From a checkpoint of a small audio-text matching model: fusion encoder width 192, fusion encoder norm layernorm.
Rows from block 3 of the fusion encoder of a small audio-text matching model, named by matrix and row number. Rows with one number within an expert belong to one neuron, the router's apart. Each number is 50 + 15 x the weight over its row's rms, rounded and kept within 0 to 99. All counts start at 0.
Before each expert's rows are labels from the 100 texts, of 14976, where the router gives the expert most weight on average: "tokens" is the input token at the peak. Only what is clearly more common there than usual is listed. The data: synthesised sound scenes: up to three everyday sounds over a background.
# router: slot weights (fusion_encoder.blocks.3.mlp.router.weight, 32x192), inputs 0-95
# up: expert up (fusion_encoder.blocks.3.mlp.up, 32x192x192), inputs 0-95
# down: expert down (fusion_encoder.blocks.3.mlp.down, 32x192x192, transposed), outputs 0-95

# expert 6
tokens: "beeping"; "explosion"; "a"
router.6:53 41 23 52 48 52 59 53 73 65 47 46 51 61 43 41 43 49 32 57 74 88 67 32 40 66 62 57 66 63 21 36 22 74 62 53 47 60 45 32 34 56 55 65 63 24 21 28 81 36 72 32 79 62 60 68 61 40 58 45 44 34 35 50 51 68 30 53 62 63 44 41 47 33 33 81 53 45 42 45 72 39 30 50 53 68 26 44 49 50 56 43 39 67 27 74
up.0:59 39 70 50 57 40 60 52 63 43 47 32 47 59 36 53 60 31 19 38 54 40 37 83 42 42 48 38 60 59 51 73 54 40 41 41 08 52 37 66 70 74 65 78 80 31 55 23 49 46 76 78 41 51 44 41 41 28 42 58 29 48 36 58 61 56 60 40 50 50 47 33 29 61 83 44 58 79 47 51 59 39 61 65 47 42 47 74 59 40 33 51 30 41 54 60
down.0:22 80 59 77 57 45 61 61 35 51 42 33 64 33 52 67 29 56 61 46 46 80 37 54 53 38 37 47 54 63 58 61 67 33 43 32 51 39 41 37 44 31 60 55 55 47 43 37 42 55 18 57 53 58 54 53 59 54 50 65 75 60 75 41 27 73 51 16 47 24 50 66 51 58 37 67 35 56 60 61 68 49 34 37 44 45 40 51 44 78 57 31 42 39 15 56
up.1:42 61 34 64 37 38 72 55 47 60 17 33 60 54 45 62 57 56 88 46 52 58 48 42 30 68 53 46 52 64 55 60 39 58 43 55 60 47 40 56 36 42 34 27 73 50 38 49 59 34 52 49 54 52 32 34 57 68 53 45 58 48 51 58 49 36 79 64 42 49 44 35 17 46 51 61 48 25 35 43 32 67 65 26 39 50 26 38 43 66 43 35 49 56 27 48
down.1:67 43 58 40 48 43 72 36 77 48 57 48 42 64 32 36 62 38 31 50 62 70 51 47 77 56 65 50 54 67 58 58 31 64 68 43 67 64 71 54 34 58 78 38 51 46 37 57 56 60 56 23 40 57 45 68 52 42 60 31 50 25 46 71 73 66 42 57 49 70 27 40 53 22 44 57 60 64 29 41 55 71 29 54 63 59 29 50 73 46 54 31 26 43 71 57
up.2:38 50 63 45 53 45 55 63 18 46 22 45 37 52 62 53 35 64 43 68 45 50 42 50 73 27 48 62 33 40 72 45 69 34 58 41 47 37 48 36 79 28 43 46 45 76 65 58 22 56 19 73 19 73 40 58 27 55 53 47 66 60 66 37 36 52 45 46 43 42 72 54 56 65 36 33 25 50 65 69 40 36 49 35 52 36 57 50 17 62 81 18 61 50 57 35
down.2:07 71 78 69 58 42 59 78 44 37 50 29 99 37 60 47 55 61 66 28 69 78 47 65 18 54 32 77 45 73 49 41 54 47 49 57 32 62 61 33 70 60 51 42 58 56 26 38 52 36 60 35 38 49 51 50 41 56 35 80 51 76 44 34 38 58 65 38 53 49 70 37 62 49 45 52 58 44 33 60 47 25 53 40 54 21 46 38 62 66 33 41 45 77 40 36

# expert 12
tokens: "phone"
router.12:68 46 33 51 49 57 53 27 59 71 60 51 18 62 38 24 41 41 51 58 66 62 43 20 70 61 51 52 69 52 52 37 42 62 66 53 40 69 37 41 41 55 68 42 63 33 29 48 63 42 57 33 62 37 69 68 46 31 48 49 46 36 31 74 68 73 40 52 29 64 35 53 57 35 34 71 63 43 26 56 58 60 46 65 47 72 31 78 58 47 52 34 34 62 52 84
up.0:47 36 63 41 59 65 15 46 52 34 82 54 41 67 45 46 54 28 40 08 55 40 39 56 69 30 64 15 55 55 36 23 62 62 66 41 40 57 43 79 44 31 26 44 30 38 51 69 47 27 58 56 50 43 66 64 52 32 36 40 39 35 35 62 60 44 36 40 71 65 45 57 62 49 46 40 70 41 41 47 59 10 35 63 53 71 95 57 59 13 59 57 41 35 81 59
down.0:58 41 50 59 33 30 84 30 71 65 62 43 48 68 47 34 74 75 78 32 64 46 45 21 53 62 57 72 34 49 58 74 28 60 57 51 58 71 36 40 26 61 62 39 62 64 41 31 77 51 66 58 70 70 49 15 40 57 29 45 42 47 32 54 58 43 53 74 60 62 39 42 17 55 45 67 62 41 41 31 43 70 76 51 25 68 34 57 67 23 62 29 50 70 51 39
up.1:20 67 58 56 60 39 55 72 19 31 35 40 62 31 69 60 43 63 53 62 38 42 47 41 68 32 41 56 50 45 62 35 84 24 57 43 57 37 42 53 70 33 51 53 43 64 72 71 29 75 24 59 44 38 50 59 42 60 50 39 80 59 81 34 37 49 48 50 49 43 76 64 61 58 43 53 22 33 70 74 43 33 45 42 66 22 63 43 35 56 72 45 51 46 57 44
down.1:23 74 39 68 60 79 62 72 40 43 31 12 63 30 59 74 54 62 53 47 43 64 54 53 05 54 24 54 43 43 45 51 65 40 42 65 38 40 41 67 59 43 35 50 35 41 35 58 35 48 30 46 48 44 59 46 54 43 52 61 64 41 54 36 34 42 61 47 48 31 70 60 41 66 72 40 30 43 66 54 55 29 53 44 55 32 56 40 44 50 19 64 68 56 32 79
up.2:36 75 62 86 54 73 64 77 53 31 23 34 62 33 70 79 61 38 42 49 57 67 39 60 38 58 44 53 40 62 43 66 50 45 41 34 55 40 44 37 65 53 49 56 47 54 42 52 34 41 59 63 26 52 33 26 58 70 39 77 45 55 19 29 29 24 56 38 62 33 40 50 40 81 55 46 50 71 48 36 30 56 59 32 37 21 66 44 52 50 56 49 50 47 40 04
down.2:53 75 56 54 27 46 60 50 68 65 65 45 47 51 53 38 35 86 66 69 83 87 42 45 69 49 30 35 52 39 70 59 15 53 41 65 21 49 40 25 46 57 64 37 65 54 61 32 65 53 79 60 55 67 50 57 41 37 28 42 68 60 41 77 43 62 72 60 40 43 43 39 40 29 07 66 33 23 51 35 46 48 50 59 60 56 15 50 43 52 53 34 52 56 41 50

# expert 17
tokens: "beeping"; "reverberant"; "a"
router.17:74 23 17 52 53 54 73 27 42 77 60 45 36 50 63 39 42 44 31 55 51 65 56 26 65 44 79 46 89 50 37 43 48 56 64 59 48 74 49 54 30 30 67 51 62 36 22 38 60 35 70 27 45 26 51 57 38 33 37 32 31 42 58 63 57 53 39 57 56 59 26 56 44 29 25 65 56 37 38 48 56 45 66 61 53 88 44 66 39 61 59 59 26 62 48 68
up.0:30 64 55 53 50 52 45 64 30 43 38 53 52 25 81 51 37 65 61 56 30 57 71 46 70 46 34 70 48 51 75 41 60 19 51 46 68 25 54 48 66 35 42 47 36 76 55 64 28 72 27 61 37 48 55 75 61 66 52 58 76 74 59 29 28 41 46 49 37 40 67 72 66 47 56 57 29 39 77 55 43 49 48 47 58 27 54 52 30 64 73 49 59 40 40 34
down.0:27 72 50 64 48 48 39 69 29 52 40 29 79 43 43 77 42 44 59 53 32 70 61 48 30 31 35 42 51 60 59 26 73 20 48 55 54 30 41 72 61 31 34 51 37 48 52 60 24 44 24 60 54 39 58 40 56 37 48 66 75 56 76 43 44 52 54 21 48 31 66 63 63 66 66 54 31 34 69 68 34 32 56 44 48 36 68 35 31 67 26 63 61 50 18 60
up.1:37 64 56 44 52 50 57 99 46 20 48 20 76 26 46 71 52 38 58 24 44 37 33 65 38 56 47 37 27 53 41 51 65 17 57 41 54 45 39 59 58 52 38 55 53 50 48 53 28 39 50 63 43 64 30 54 34 41 61 59 56 63 53 13 17 46 62 50 48 41 68 55 43 50 69 30 27 32 74 63 38 42 55 38 49 30 48 45 47 52 28 47 73 53 58 32
down.1:29 21 74 36 37 64 45 49 64 89 48 39 42 37 61 46 61 64 31 53 51 45 49 61 18 70 58 68 45 60 64 53 46 73 63 55 63 64 53 39 33 72 44 74 49 59 34 77 69 88 60 41 53 60 48 47 73 64 58 60 28 16 23 66 60 43 27 85 39 59 45 36 45 54 68 57 80 46 55 44 42 27 40 38 21 55 38 53 56 26 39 61 44 60 43 57
up.2:28 72 63 47 37 42 54 83 46 59 62 69 63 26 59 66 51 77 64 53 51 59 57 42 52 53 29 86 61 72 45 51 54 28 31 48 69 17 07 36 45 50 63 65 77 57 62 37 32 64 19 57 59 66 45 30 57 70 33 41 78 66 62 16 36 36 38 60 50 43 39 17 37 45 58 44 39 55 57 39 42 42 47 42 42 28 59 56 33 63 54 57 54 54 43 31
down.2:62 17 40 28 37 53 60 38 78 42 65 34 49 51 54 48 67 50 55 41 35 50 23 62 54 70 53 58 35 74 52 66 46 72 85 49 49 54 48 62 40 57 48 42 64 42 46 45 41 70 66 21 72 70 54 58 59 48 43 37 28 26 42 24 83 38 81 55 36 63 63 62 41 34 51 47 68 33 48 66 40 79 38 56 43 33 36 39 50 47 40 40 24 68 36 56

# expert 15
tokens: "<end>"
router.15:84 46 29 55 54 38 69 47 50 70 60 40 36 54 46 33 46 49 60 59 56 71 53 12 58 49 65 53 68 54 43 56 33 63 70 57 59 73 37 36 43 51 75 45 63 43 43 38 52 38 68 24 78 35 71 64 48 27 61 37 63 55 54 60 35 65 42 54 37 47 29 44 47 22 45 85 59 64 47 70 59 60 71 62 59 68 33 56 51 58 66 42 41 66 44 72
up.0:23 66 58 53 63 59 33 65 45 33 41 62 54 46 72 47 34 64 58 66 36 40 39 54 65 41 39 58 55 41 53 50 67 22 42 54 45 30 39 46 70 21 40 60 24 60 53 92 41 71 25 58 47 62 37 48 41 69 52 52 58 63 62 39 30 39 45 49 54 42 64 54 64 46 41 42 30 69 61 60 60 37 47 40 48 47 67 30 29 68 79 49 48 40 62 39
down.0:15 72 50 59 53 59 56 78 43 42 39 21 62 26 49 78 52 63 76 59 33 71 59 40 13 49 33 62 33 48 71 52 56 34 38 53 39 41 60 66 64 56 75 46 72 43 40 53 42 45 22 54 66 35 37 49 55 43 45 50 66 67 54 39 27 44 52 29 54 32 41 64 54 62 62 48 40 55 71 71 55 38 59 53 46 49 79 69 42 60 26 47 63 57 43 91
up.1:38 58 61 49 44 70 32 58 30 20 53 59 49 33 58 56 54 53 71 38 45 49 47 47 71 34 43 50 34 50 39 27 61 22 69 44 43 36 65 45 69 32 41 36 45 54 58 88 23 64 50 63 19 47 55 56 47 72 36 32 51 65 47 27 18 28 54 27 44 39 43 55 77 46 38 44 50 24 57 44 43 26 37 30 59 38 80 26 43 42 71 62 40 28 52 38
down.1:39 68 63 62 55 27 69 52 49 65 35 38 96 27 42 75 64 54 89 27 64 36 52 57 21 50 42 33 44 37 36 34 54 49 41 57 44 61 51 80 40 41 39 72 27 42 28 36 62 43 52 62 57 40 39 39 65 47 40 60 55 46 34 35 37 42 54 50 56 40 65 44 44 76 80 30 38 43 38 45 43 43 76 45 44 49 67 37 39 39 29 49 62 73 31 55
up.2:35 57 43 73 44 31 52 49 55 62 17 14 67 38 70 65 52 48 54 53 49 55 52 49 16 48 29 44 18 53 61 63 49 52 42 38 65 57 48 53 67 58 25 32 74 49 47 46 46 43 54 39 38 62 34 49 59 62 59 53 58 57 56 43 32 37 72 84 22 17 49 69 25 57 56 77 33 53 51 54 39 62 75 36 36 00 47 51 47 64 49 55 52 54 38 34
down.2:68 42 63 34 49 49 57 48 49 57 41 35 47 54 50 42 42 32 26 48 67 38 71 34 57 51 70 54 68 59 47 66 21 77 50 60 53 50 47 57 20 60 53 54 78 42 46 47 62 58 68 41 62 22 51 48 58 50 42 47 29 34 39 33 60 40 46 55 73 41 40 26 30 13 45 38 76 63 52 45 39 72 68 70 35 75 25 55 58 56 52 54 46 44 75 56

# expert 3
tokens: "over"; "beeping"
router.3:72 65 22 41 62 52 71 45 56 76 36 45 43 59 52 71 59 43 56 48 64 67 62 20 59 66 37 49 61 75 53 35 43 56 71 59 57 59 63 38 26 50 55 46 55 29 35 35 67 42 60 43 80 61 58 53 51 46 59 55 60 48 33 63 52 76 61 74 41 51 48 57 37 37 10 70 65 38 50 37 53 69 48 65 43 83 42 47 52 58 45 22 46 53 29 53
up.0:46 47 27 67 47 33 60 50 54 53 23 43 47 36 59 60 68 67 86 47 67 66 35 28 30 44 46 57 51 57 68 57 42 43 37 69 62 37 25 54 56 72 33 43 59 52 44 40 57 61 42 44 66 51 35 34 54 64 68 65 51 50 45 43 32 41 74 52 42 29 46 54 21 43 30 57 30 21 44 44 30 48 72 55 27 44 38 46 34 80 39 55 47 39 23 62
down.0:71 40 52 46 30 63 67 49 54 66 38 38 31 72 43 30 47 55 34 35 83 38 57 70 72 48 58 51 55 48 46 53 24 60 64 45 60 47 55 39 19 54 65 61 62 50 38 58 68 59 59 35 43 50 70 51 67 33 48 53 37 30 47 79 52 68 32 88 56 40 23 35 47 04 39 67 65 41 49 39 51 54 37 49 26 69 32 40 52 48 62 35 51 48 49 62
up.1:50 56 50 37 57 67 39 46 56 51 59 55 50 58 53 44 43 58 43 23 55 41 67 86 60 59 25 55 16 61 43 55 52 77 42 75 69 45 55 54 41 62 63 62 24 58 60 64 40 74 61 55 37 58 49 33 22 47 43 26 15 52 36 47 52 63 29 30 48 61 47 23 58 52 67 33 44 76 40 35 51 45 35 48 79 40 36 45 60 35 41 45 62 16 46 44
down.1:52 67 42 18 49 72 39 59 42 26 68 70 44 64 41 58 41 35 58 39 37 69 64 61 73 30 52 51 72 64 54 60 51 47 57 34 54 57 70 63 29 34 46 59 46 65 82 36 30 58 52 35 40 51 43 66 47 55 52 25 69 33 52 40 72 46 46 50 38 47 61 83 58 65 50 43 43 60 44 76 60 52 43 73 75 33 61 34 44 64 66 50 33 05 79 35
up.2:59 39 62 48 59 27 34 48 60 49 49 50 41 58 44 47 45 21 15 38 59 33 26 82 38 33 53 27 53 45 37 72 40 63 31 49 38 45 46 73 47 59 73 59 54 35 56 44 54 34 72 72 42 57 48 35 40 44 38 43 35 45 38 50 56 50 45 53 66 51 43 33 31 69 70 30 50 85 27 51 61 52 62 44 54 58 48 76 59 24 27 61 61 48 61 39
down.2:34 80 62 75 49 45 44 74 15 30 47 38 61 36 60 62 42 44 46 52 25 86 43 50 69 27 24 62 58 58 51 46 70 23 54 43 55 29 66 63 65 19 32 48 44 62 55 62 31 48 17 53 62 52 45 51 52 51 50 62 64 69 73 33 33 35 67 20 55 43 64 62 54 55 38 56 16 54 54 92 55 37 35 28 39 35 59 32 29 63 58 63 65 30 41 62

# expert 5
tokens: "<end>"
router.5:76 47 44 61 62 36 74 38 46 75 63 42 24 51 28 41 29 52 57 63 58 86 56 33 64 61 64 29 60 46 49 53 31 64 63 45 56 71 57 22 52 59 55 44 75 28 27 64 82 42 61 13 64 41 53 52 40 55 63 49 38 41 55 55 73 60 58 55 48 62 48 59 46 15 24 83 54 27 42 54 54 57 60 61 39 65 38 54 63 55 69 30 44 45 41 79
up.0:40 61 53 70 53 42 75 49 45 53 33 34 59 52 45 75 55 42 76 37 64 59 39 35 26 56 51 44 58 56 59 56 45 51 54 59 48 41 43 48 46 55 24 26 68 45 40 32 61 27 38 41 54 28 25 20 58 70 67 49 56 61 59 51 53 27 62 51 33 54 39 51 11 41 29 50 37 28 59 47 25 48 61 43 52 55 36 32 53 61 39 53 40 55 17 48
down.0:65 36 63 47 46 61 59 38 66 62 66 61 41 60 33 48 52 26 28 55 73 49 55 61 68 47 47 45 48 53 35 48 52 81 54 51 56 64 65 53 41 65 69 55 51 26 32 51 65 40 44 48 55 65 46 62 55 48 58 17 41 31 49 60 60 61 41 53 57 63 47 36 60 25 37 54 63 73 12 45 68 50 33 66 56 66 41 50 63 61 57 46 19 44 65 41
up.1:32 41 40 50 61 61 31 69 33 37 46 51 64 39 71 49 41 66 60 74 37 33 59 45 64 50 37 58 57 58 55 40 77 26 57 45 56 36 36 47 63 16 41 35 36 73 52 88 38 69 14 55 58 61 41 82 51 60 65 49 55 60 75 13 35 46 49 54 53 52 66 72 71 47 52 33 24 57 62 56 55 39 28 42 47 24 70 54 30 67 63 49 59 37 46 35
down.1:16 66 37 81 52 68 36 72 36 31 54 44 26 40 40 46 43 57 57 75 35 54 66 48 31 45 28 65 57 49 42 69 52 19 17 60 53 32 52 41 63 46 48 67 56 58 62 63 47 65 43 43 67 38 60 40 49 66 58 70 69 60 43 37 13 64 53 43 50 15 51 61 44 63 91 44 38 54 74 58 43 42 55 42 51 50 59 43 52 50 40 60 68 49 40 68
up.2:26 72 52 63 48 53 45 49 43 50 47 46 44 32 78 57 44 57 41 68 34 53 40 56 79 36 29 62 55 45 67 41 74 15 43 56 58 34 55 43 65 25 58 51 45 78 73 57 42 73 17 48 30 58 45 54 49 60 54 68 78 54 75 37 30 54 28 51 36 38 71 68 63 57 41 54 40 52 71 59 19 38 70 49 56 40 61 54 34 54 65 63 56 19 51 33
down.2:39 60 48 58 45 45 52 68 56 52 36 25 79 29 62 71 61 51 66 36 50 52 52 52 28 67 48 38 36 44 60 48 60 22 52 71 58 71 42 66 63 44 17 44 48 41 35 56 28 71 46 57 48 30 75 50 49 41 57 64 69 55 45 38 32 30 60 43 58 17 54 68 45 81 50 64 34 52 60 71 46 55 71 37 59 26 78 62 45 32 33 75 55 61 40 55

# expert 13
tokens: "a"; "baby"
router.13:45 48 56 30 83 49 53 36 37 66 65 35 61 40 50 47 69 56 53 48 50 55 41 54 76 58 43 27 56 58 36 22 71 45 64 68 27 41 67 83 61 24 36 41 27 26 42 67 41 32 24 68 57 27 58 57 47 24 39 29 71 49 61 52 63 66 52 30 49 50 59 53 52 37 37 69 47 20 59 65 57 16 31 43 69 34 57 65 34 49 74 77 45 57 44 54
up.0:65 39 42 58 22 52 52 30 79 49 38 75 24 53 47 43 38 54 48 65 60 40 42 35 53 46 53 58 48 50 50 65 21 72 35 59 71 72 16 41 43 68 70 70 80 68 55 23 68 54 74 36 61 75 52 38 38 68 48 60 34 52 31 50 56 45 23 57 36 59 34 39 43 38 49 62 56 55 18 52 64 77 61 44 45 78 13 62 68 57 36 44 39 63 34 45
down.0:71 25 55 35 52 51 55 27 82 59 52 23 52 68 21 57 82 44 71 51 72 35 47 56 34 59 54 54 34 38 32 47 55 60 30 49 39 42 34 48 60 74 45 44 55 42 22 45 33 29 59 58 62 60 41 33 53 43 44 58 31 34 39 61 75 48 47 55 69 53 40 13 31 72 75 27 46 36 34 48 46 74 56 38 46 29 51 53 63 35 39 54 60 47 40 63
up.1:21 85 54 59 65 34 61 85 36 71 34 16 61 23 41 70 59 61 63 42 65 74 35 39 53 21 44 42 58 74 40 47 53 40 55 61 30 52 61 58 56 36 39 58 44 27 15 51 38 32 37 59 57 37 37 43 59 33 60 40 81 60 62 53 29 49 45 41 58 15 52 63 53 36 35 74 25 39 52 75 39 39 52 28 47 36 55 59 46 71 51 56 37 50 36 44
down.1:66 26 52 54 39 52 38 42 72 53 38 34 79 60 30 61 62 38 58 48 59 27 59 48 28 58 72 50 47 53 25 50 40 66 23 32 53 53 33 63 39 71 39 58 32 47 42 70 53 47 68 49 52 35 56 31 59 49 59 51 30 38 30 63 74 50 45 49 73 68 31 30 41 61 82 25 65 72 40 30 63 50 49 48 49 59 57 48 64 30 30 61 59 67 46 65
up.2:15 78 53 65 62 34 61 87 42 71 36 21 65 20 37 67 55 61 65 44 70 76 37 33 55 24 45 40 60 72 37 40 53 39 56 58 35 60 54 59 54 36 35 63 43 32 19 54 38 33 35 62 56 42 35 42 58 30 57 42 77 67 60 55 27 49 45 43 55 15 50 59 49 35 34 71 28 44 55 73 35 41 54 22 41 39 54 57 49 74 53 53 42 54 31 42
down.2:61 25 42 45 44 47 39 34 75 50 36 44 75 65 36 53 65 34 54 49 63 27 59 52 21 64 73 50 51 46 20 53 37 67 29 36 54 57 33 62 36 70 44 56 35 44 50 66 59 40 74 51 56 39 57 31 57 48 60 52 29 33 32 64 71 52 44 47 70 69 30 27 36 60 76 22 70 64 39 29 68 50 53 50 46 67 54 47 79 37 23 60 52 71 37 68

# expert 19
tokens: "quiet"; "over"
router.19:35 48 16 47 48 64 53 33 61 50 64 72 22 60 58 34 47 59 53 30 57 68 27 30 63 49 54 51 65 45 49 29 33 41 62 56 55 50 58 38 34 47 83 54 68 46 43 37 56 51 70 36 74 52 81 53 41 51 68 34 54 47 58 44 50 64 23 36 53 57 26 45 74 38 46 68 54 32 29 66 52 47 43 52 35 66 27 51 54 56 63 25 35 46 50 57
up.0:34 35 86 46 54 36 56 57 52 31 42 42 55 49 48 74 58 43 31 36 42 27 32 93 30 50 49 43 29 55 50 57 53 52 49 40 43 47 39 71 66 81 40 45 47 58 53 58 55 35 53 81 22 61 42 30 69 57 39 58 58 46 44 54 56 43 53 65 64 50 55 40 41 88 84 36 51 63 43 44 54 33 69 41 52 51 63 42 68 42 38 69 58 60 58 29
down.0:32 60 39 49 69 45 57 64 30 44 47 45 49 50 66 81 35 41 54 41 46 73 25 54 76 50 46 56 58 35 85 33 76 36 63 56 57 55 64 56 47 32 23 43 28 56 42 75 32 45 33 50 38 44 51 76 75 38 58 38 85 70 58 48 28 33 56 57 58 40 64 80 56 74 33 55 28 45 60 57 43 53 37 38 39 58 63 49 25 66 84 64 54 44 55 36
up.1:31 45 79 59 51 63 39 40 49 47 04 73 46 56 39 51 53 63 49 42 52 34 68 38 41 44 37 70 62 43 35 45 49 37 36 30 58 39 28 61 63 76 46 76 74 39 50 47 48 59 35 52 44 74 31 62 37 58 61 60 63 60 49 37 42 36 49 60 65 44 39 92 55 08 56 55 34 60 46 63 25 31 66 49 40 48 51 46 53 40 52 48 50 50 75 48
down.1:25 57 26 74 41 67 27 48 37 55 65 63 27 42 65 36 56 50 31 42 49 62 54 42 68 49 35 46 38 67 65 51 58 22 57 76 37 43 53 39 47 38 82 50 99 50 57 09 69 67 52 30 51 65 64 63 30 63 41 57 55 59 49 53 29 61 56 25 45 24 55 46 46 46 42 61 54 54 61 57 59 55 36 46 69 62 11 35 74 54 56 46 54 45 47 52
up.2:50 46 26 58 50 35 61 43 59 69 24 57 38 45 62 52 39 75 66 51 60 61 75 30 37 57 19 46 49 54 65 50 29 50 65 71 80 50 53 33 22 57 44 39 89 46 46 42 59 58 50 40 54 42 58 46 49 63 83 43 80 52 36 32 43 47 47 73 43 30 53 55 45 56 36 72 51 38 46 33 73 54 63 60 27 59 11 46 33 62 60 35 39 63 30 62
down.2:56 26 28 26 65 42 62 46 48 65 29 46 47 64 21 33 57 20 49 63 71 33 65 52 71 38 77 43 64 56 51 54 26 73 46 64 54 46 48 35 44 73 51 50 48 35 33 67 62 37 56 45 51 48 60 45 67 55 59 11 51 26 36 84 67 64 25 40 68 65 27 36 32 42 76 55 47 61 60 54 58 63 82 73 52 41 35 62 83 50 39 46 39 56 61 67